{
  "arch": "vit",
  "model": "image classifier",
  "dataset": "seven-segment displays showing three digits",
  "train_examples": 195000,
  "image_size": 40,
  "crop_scale_min": 1,
  "horizontal_flip": false,
  "translate": 0.06,
  "color_jitter": 0.2,
  "targets": ["first digit", "second digit", "third digit", "style"],
  "num_classes": [10, 10, 10, 6],
  "norm": "rmsnorm",
  "norm_position": "pre",
  "activation": "gelu_tanh",
  "mlp_ratio": 4,
  "head_dim": 32,
  "fused_qkv": true,
  "bias": "none",
  "qk_norm": true,
  "layer_scale_init": 0.1,
  "parallel_block": false,
  "inner_norm": false,
  "drop_path": 0.15,
  "patch_size": [4, 4],
  "conv_stem": true,
  "layers": 14,
  "width": 128,
  "positions": "relative_bias",
  "pooling": "mean",
  "mixing": "mixup",
  "label_smoothing": 0.1,
  "loss": "binary_cross_entropy",
  "init": "kaiming_normal",
  "residual_init": "none",
  "optimizer": "soap",
  "beta2": 0.95,
  "lr": 0.0031,
  "beta1": 0.95,
  "shampoo_beta": 0.95,
  "eps": 1e-08,
  "precondition_frequency": 16,
  "max_precond_dim": 1024,
  "one_sided": false,
  "adamw_lr_other_params": 0.0021,
  "ema_decay": 0.99,
  "steps": 7500,
  "batch_size": 256,
  "epochs": 9.8,
  "lr_schedule": "constant",
  "warmup_steps": 370,
  "weight_decay": 0.0,
  "adamw_weight_decay_other_params": 0.01
}
Rows from block 10 of a small image classifier, named by matrix and row number. Rows with one number belong to one neuron. Each number is 128 + 24 x the weight over its row's rms, rounded and kept within 0 to 255. All counts start at 0. Numbers have three digits each. After the name is the row's rms in percent of the matrix's.
After each neuron's rows are labels from the 100 images, of 14848, where the neuron reaches its highest value: "responds to" is what is common among them; "patch colour" is the nearest of a few named colours to the mean colour under the peak. Only what is clearly more common there than usual is listed. The data: seven-segment displays showing three digits. In brackets: how many of the 100.
# fc1: MLP up (model.blocks.10.mlp.fc1.weight, 512x128), inputs 0-127
# fc2: MLP down (model.blocks.10.mlp.fc2.weight, 128x512, transposed), outputs 0-127

fc1.163 114:126151122130123152125125073097127129107125084144110088160138102141100093129148133149087149126129159177133122144106137134140132149169154158137124139098137135169153054161121117109143105090130140119127133143092106135144111130109091143128170165151098127108100139153140164157113100119153117139117080134090109111151117135128194153176105114126127107170135157150123101117108135125111103164117
fc2.163 103:141128108132104109161105181167096147146146132108115141157102133109138113127119127165152129134131095108079127124098147145126130106098139103082135111154098152072098149100162137152106141175097123133153116148101107125125114112141124118191095137112146170113147135136120136088109153120108151134134127146132160091097156121146093111103148147128135125087118131062139154162145121162093122173114
responds to: the digit 6 (73); dark on pale (62); third digit: 6 (40)
patch colour: grey (63)

fc1.28 089:140135092152168138137103101089144155108118109135150130100148133130125092122113100158160127161096148109134108103077106133093154107113128122109153137163119102103133100122147090186135139137089143098141085099108117111170100134134125147132122115101165166110170123152135114086166095089079159100146105114105145146107133094118119110097154142134132106113151147120143133186129121114137119108096
fc2.28 081:123159112146130111142166139123117087126123094137154083144129093158126118112149134133123097158156113104165132143128153090127131162180158091115130135097118130118118168125172165122103155073150082144151090138152153115133166145141120110163140128155124126169119136090107123105104125123160109158092112133135083086134146154121145137124135114112123163178127092143114122115102110133103160185126
responds to: the digit 6 (95); dark on pale (81); third digit: 6 (63); first digit: 6 (31)
patch colour: grey (70)

fc1.349 094:182083125109124166128128122128093142156136178153099151152150187121164098106158145172114113119130141145112136141138182152141118100154106112145145111132136134129179111130107138139121107144116114155150124147118130116141137152120108114119127153140108116098083104164187123121160075161114126101108117163087117143142135102088122153113121133137106125114116140161159109064169132122099123134142
fc2.349 110:110109167127126108140141160113187149141123120155121118145133165118143140085151138134131136075168130106124165190156142118139132129100153120093190146104132109131140098107086150136138136073151116171096123142116134096146124123149119151144145125092122104101119134107122137112126137101103100139112140098140117089141112115150075074092103111124130148190141092131129150126110139139089128129147
responds to: the digit 7 (100); first digit: 7 (100); dark on pale (77)
patch colour: grey (77)

fc1.114 087:082142118178111167117112101130136143141123124172117133128142133107118115158069119096084145123117177158139111111144131167143123134127141153134137084145130135129152164124121144126115155118169163156102154115162082128140138119184107160097139132093140144147075115100118086160164129109131113132133176132137110107154141163130155107100110125119161152115139151148158144157122157119164169138144
fc2.114 094:165131138125155097109104117131097141122121115106131171162129134131127128133174148168150103119142123134096154071108102132130143131133164132151151136117097128161120107102167122098160112110123110102147124141090158137147075107099129109149104103111076137111154140126070096100091146116119108136106085122115156100096121109091131103172119131111125098173183136131143093115094144132098115114104
responds to: the digit 3 (100); third digit: 3 (90)
patch colour: blue (25)

fc1.240 099:116172116138150149099127129072125099103140083114151131116142125136163098156152117119114105166118112145136177132081090127140179110133130128116109149109128177135139110159148164096143079113150136089125148164136130130112096157111104148139131165115172152142102118157161163159141128157190152145148131140123128155119135134141147137112090148130124148136143096087090085132142118152111151137110
fc2.240 089:129103115121127148103109170165136120175176136104106131149072115142129119104136125139128152120155172129143132101153150159146136128145101135142142111122145159119106105149123109137139120167112142102153134160090087145120148110154117105148076082124111123170123140089120146105110140105123120145136112130162143094093107138150099101099108111110176168147103152146155190150084125168088129128133
responds to: the digit 5 (100); first digit: 5 (98); blue glow (43)
patch colour: blue (32)

fc1.478 103:114105140126123129080121115133067123114161130101130105110078124145140123116117098142125113154156159093113107169111157084140165142132151129156089134125106119123107121143112144145129109154093169110185111104129106103130127168090152175153088140143143169166091106159098146122133136119150121121136114120159134171109093114096143098150120115147107092093134138100113121134137150101097148154170
fc2.478 092:139139112136141126137153142143139155131094128160148141135164129125139131144169099123136137095140111148170125099122109140116104126113106124152182109144155150127118141102133118113126138118166119116103127165120139108161157137150140081094185125121108101101156149110121147112184120147115128144102128159113126143179159144154124166119118127092172153157149148140153129086061095119145096085067
responds to: the digit 7 (56); second digit: 7 (36); second digit: 1 (31)
patch colour: black (28)

fc1.504 116:130133120122125118199119093145087161131191107119109132159113139149107125117098110125155137118176111145134124145100093118142103131083135130126149102141133134159108129158129090157071137135116166146116120161106149113126139148114105140145093158084139176119151113111189117117147135129155125116101142167103094113118117127115135096110118153157129105165123182094129131101180109144138124114116
fc2.504 110:159125119113087187131135141121115148114142103122098132148158093122151148106109144177102117106151151168118112121128154169162131147114133106144161108151075137142121166114135124117074150112099156171116107168144158136171139114141145105119097120112090120168070143127145126143165125080156109119091158130142148109152128111116116148125188142108142147132133130146148136157147170130140152128130
responds to: the digit 7 (74); dark on pale (69); first digit: 7 (38); second digit: 7 (28)
patch colour: grey (74)

fc1.7 086:106165139133072165144124106141147143139146116133157173129131126123129145121136159151092158146173129159138096121089138144105148136142167139081131164167122094127103136152105116167133117144148130113107115140132106126186135145124153086100111141123116140091133142138129105148099114142148158088145163117154094101102123136160084107136107160115170159187149084130173128092129141141131121136110
fc2.7 083:141090119158140127108149179127122122141127121142095102092162097141065123092136093118129123102109126133115136111143080061148075091167116143123074101131138149132135092141122111159100141114130108138131170110130156121107128112151104113176108138134147137170159128130123121130140118137125161186114118119134158144156138193111138139143124083114116120146128144147083119125111122130126127089149
responds to: the digit 6 (100); third digit: 6 (100); blue glow (39)
patch colour: black (42)

fc1.39 089:122121105149153075138153129113129162090123134171138103094077128158104128154143106144121171165137100114122182138082100120153129102110189090137129101134128115106158077178138146123111100148143146097150122100099134175117112142086129154126115134136122122134141135135150161146124098164155146148163135160117135115121149129157112124088082128137144160124092120106129147107133094149116120141146
fc2.39 093:124131103090126122112070142121156078146153151156116134108150145122115098128144140096153174138128133132121117106149123125133122127137110113186117160129163126158126155112120143051160078149140116171166124124095117139130101126108116094166132156151131118135133169097112122108140119157129146068155125125149129128113120083118104109108142141133126147134144130147155092127141114096090196112096
responds to: the digit 5 (100); second digit: 5 (62); third digit: 5 (45)
patch colour: green (26)

fc1.457 085:144144124097124101107103136150137134099152154133139135111110139142145151123167145092142140148124135078129137130153114111127094115106137108110136115144104139108135145165154134097104089185159159073142119106132119119133130154115140096119146186103114120129147173141121123115137121150181101117147123104088128115124169123118098150066167103116131198124151124126155134152158077117162103156101
fc2.457 074:080124110102108144124119151140129094134142104125099098080093129150170142157101129107145117118161140151148158103129118108132117145114138061117143118097120133109126122107172157155154163094147104105081135152131132120109176084113093111189096137122115130146138118151123120183105161103079110122161115122169130132143127127118109094120118135173169106122123149127122142143141142135082158125114
responds to: the digit 5 (95); first digit: 5 (89); green glow (46)
patch colour: green (41)

fc1.370 077:088109124131134105069155102124153100171126131082133094148116152136156124159112146114147113177152135171132125075108099125157127154150130125121115130147100106112154106163158110131150108133142116117123116083170132126133123134134123140111095133117106082090117128108119126105127148131166119133119096086087133135143163066133114135157114204124141126183141119144102151122135136124089155122135
fc2.370 079:104118121127138148176105100076108144122129149142145153114142149135121117115108111119113121089088130138128080175132129127129131079121127094144114133102141139135108162126097154165109094133107123111152125112075140115121126127085119123141144092168153167169117092171158143132103151076167149064112127150150146189115100144096156131136141124158109122078124129108095126136128116115134117133128
responds to: the digit 5 (99); second digit: 5 (98); dark on pale (77)
patch colour: grey (69)

fc1.81 102:127135135127138141153152120056150101142154087128128111153154115138119086137167107135116128155075133155140122127096103176139128148127118096143123138136146163168153081115158124111112151158129129154134119143109142117140095135123121106097171101065125160110096117156148160146142111134116143160137097127096148170140128102130107121160120143129180152150175155131173141166134151126142116137090
fc2.81 080:144097096149110123091086116113160100133135149120110103078086139136120161132130090077112116118136140130090127120157132098119159128127091143155119139136090118119124146136129149103107105157076120105124129131132154172130132122128159112159129170133125076147109136134140120151135141134138144174110118119154133119138136157103201108100162145098119155063091138141106115091167143154138107130159
responds to: the digit 3 (74); first digit: 3 (50)
patch colour: green (33)

fc1.277 126:073117113156140121095111131174150125131142118122133190158097145144156100118159123077086124116151159096180118089115141135105157088120100163109129128161154149088122104132110112158128115154141104141107116135127125110121148098124156135111086154136179117111104136118159103129125109100139106115119091132160142115088114103085131082140155130120156166153137131110114123135146147165096123135093
fc2.277 158:173127132087096140154149127107123167158123144127126100123155119127112143121102158173160152098134094165106127155133135106133098156123147087130138133093084094160139129126148140102121122102142133140160144131131104138149151187101125106165173115122066122136150146150099149118130171149138154124136160104124097130159160123164096178113081122118079105142128124137155131126103102115141160145155
responds to: the digit 6 (63); dark on pale (56); the digit 5 (56); first digit: 6 (54)
patch colour: grey (60)

fc1.480 113:136150102162152150128114138118113144137169128115162147071151136102170076105124122111121149095130148127151134114085116134100129110138126112118112119107150131115145144133126115050153122126079106116091161125111104158104120154076110158125110142153179149147142100147134154129104041111113105151156156145099109151128139112161149090139160132111120137160148122123134096121144134122104134129140
fc2.480 126:109127114142140185102128141115128141106147140081169144120124139120142125125129132117120106103115105136152153096103163155120139143119135170073208144107161146086132119166130150119103106140126119131106138152069114156160061145141127169121141121121136137154143138115149139161095115112110067141112071084133123125116139127143091114145144141111121136126118104172131154142134096151144110141131
responds to: the digit 5 (96); third digit: 5 (86); dark on pale (65)
patch colour: grey (73)

fc1.322 100:132113134142083149120147085153143091114159150139137162105090154154125147145147108135118126121095124122086162117109118113129124127123148097107146125134130179114149119105157124168117145082110135155145164126071085114119125168112098119159093118123116154112175157131116133164159134136154156090148145125127121077137179160099140130124128142173124149135164120167100101125079145113122111148097
fc2.322 088:088120151095164138138114122099148149105116132107120074147158096111132090108117111149139112122129151124160144156127139123120136124127135158130112135114135110129131155138106142091143120092138105092103099122208176159110136059140145127094136123128144134137104107141136116104094127118067090168094135120139124174084112105114119162125155123105098144137116156107134139124136113159083159162156
responds to: the digit 6 (85); green glow (63); third digit: 6 (58); second digit: 6 (34)
patch colour: green (61)

fc1.460 116:132124151135126112125157124083114175129124125116141185120087159121111103123118148137170125087126134143118152128110137130087117085172155126159158110112124158123099132180097123170117133156126156128118098131174107096132122147119113076168151172168140137110077119122091144158125126126085154150138102134143154141161175161127132113109123135112128117153124113149157108124160157143121145136082
fc2.460 167:112144130099155127152102103192119079131141134154103077085148124166152141170140108125124113174106116122140131105117121122163117189106107100111111165137126107115141150086131109130166123116128118091122158143098151159111129103143153180104119108106115088139188094138155113103146101123149132087134154119125132137117095101116153139134129117147132105102107129112101137140106089127143098143166
responds to: the digit 7 (55); third digit: 7 (39); third digit: 1 (38)
patch colour: black (40)

fc1.447 089:124168164145094108128107090088122148152143132148146108146131175089142104164138128104143132135103091159118111132130141116149119129145127108124108118105124135132113101083139116166064110140113098157131143183106184117143166123121142123114163186132125119141110152179143148121127114115144120156121187161140185147112121147115141095121115142145121089117150169130151151136138164137137102133111
fc2.447 077:083150102129069140129122120081159154126071154140157098092149125140116170127166138183124132102125123136155134124140137185112138095093128131142117109170128099119150129170130118131083111114147162132141123146163137123143127135116146117120160143132107116127130126119077116129149134146122133148095131119170062117159139082116159124117156113140137107107116100155123132144142151105173172162128
responds to: the digit 3 (96); second digit: 3 (71); first digit: 3 (28)
patch colour: green (26)

fc1.342 098:122153128089105110162095111150143139117116116142172112111126138093153115162150092131145089123122125137116155176111147139102090081119091140115093136135139147106117127179098146147111095139109095150168147078118070151108154106100119124155129098136174090177153133156118139136157123140146139171129121156122128112115118113116139117145124127104182148136135087111116110140130128095098122158084
fc2.342 089:146157120147152164061131152106103126131131113107072166116154104171162123133142112130136134123083137124137110096123141123183142136106148125107156095128118130107142107111094118100140130118128110077068124095126142105150140106110127145115114127103102164088106125143162152155129088107124098085138116146135149130154110144143123166135136135156129131131120168149151168124176129172160114112174
responds to: the digit 6 (77); first digit: 6 (52); third digit: 6 (33)
patch colour: green (25)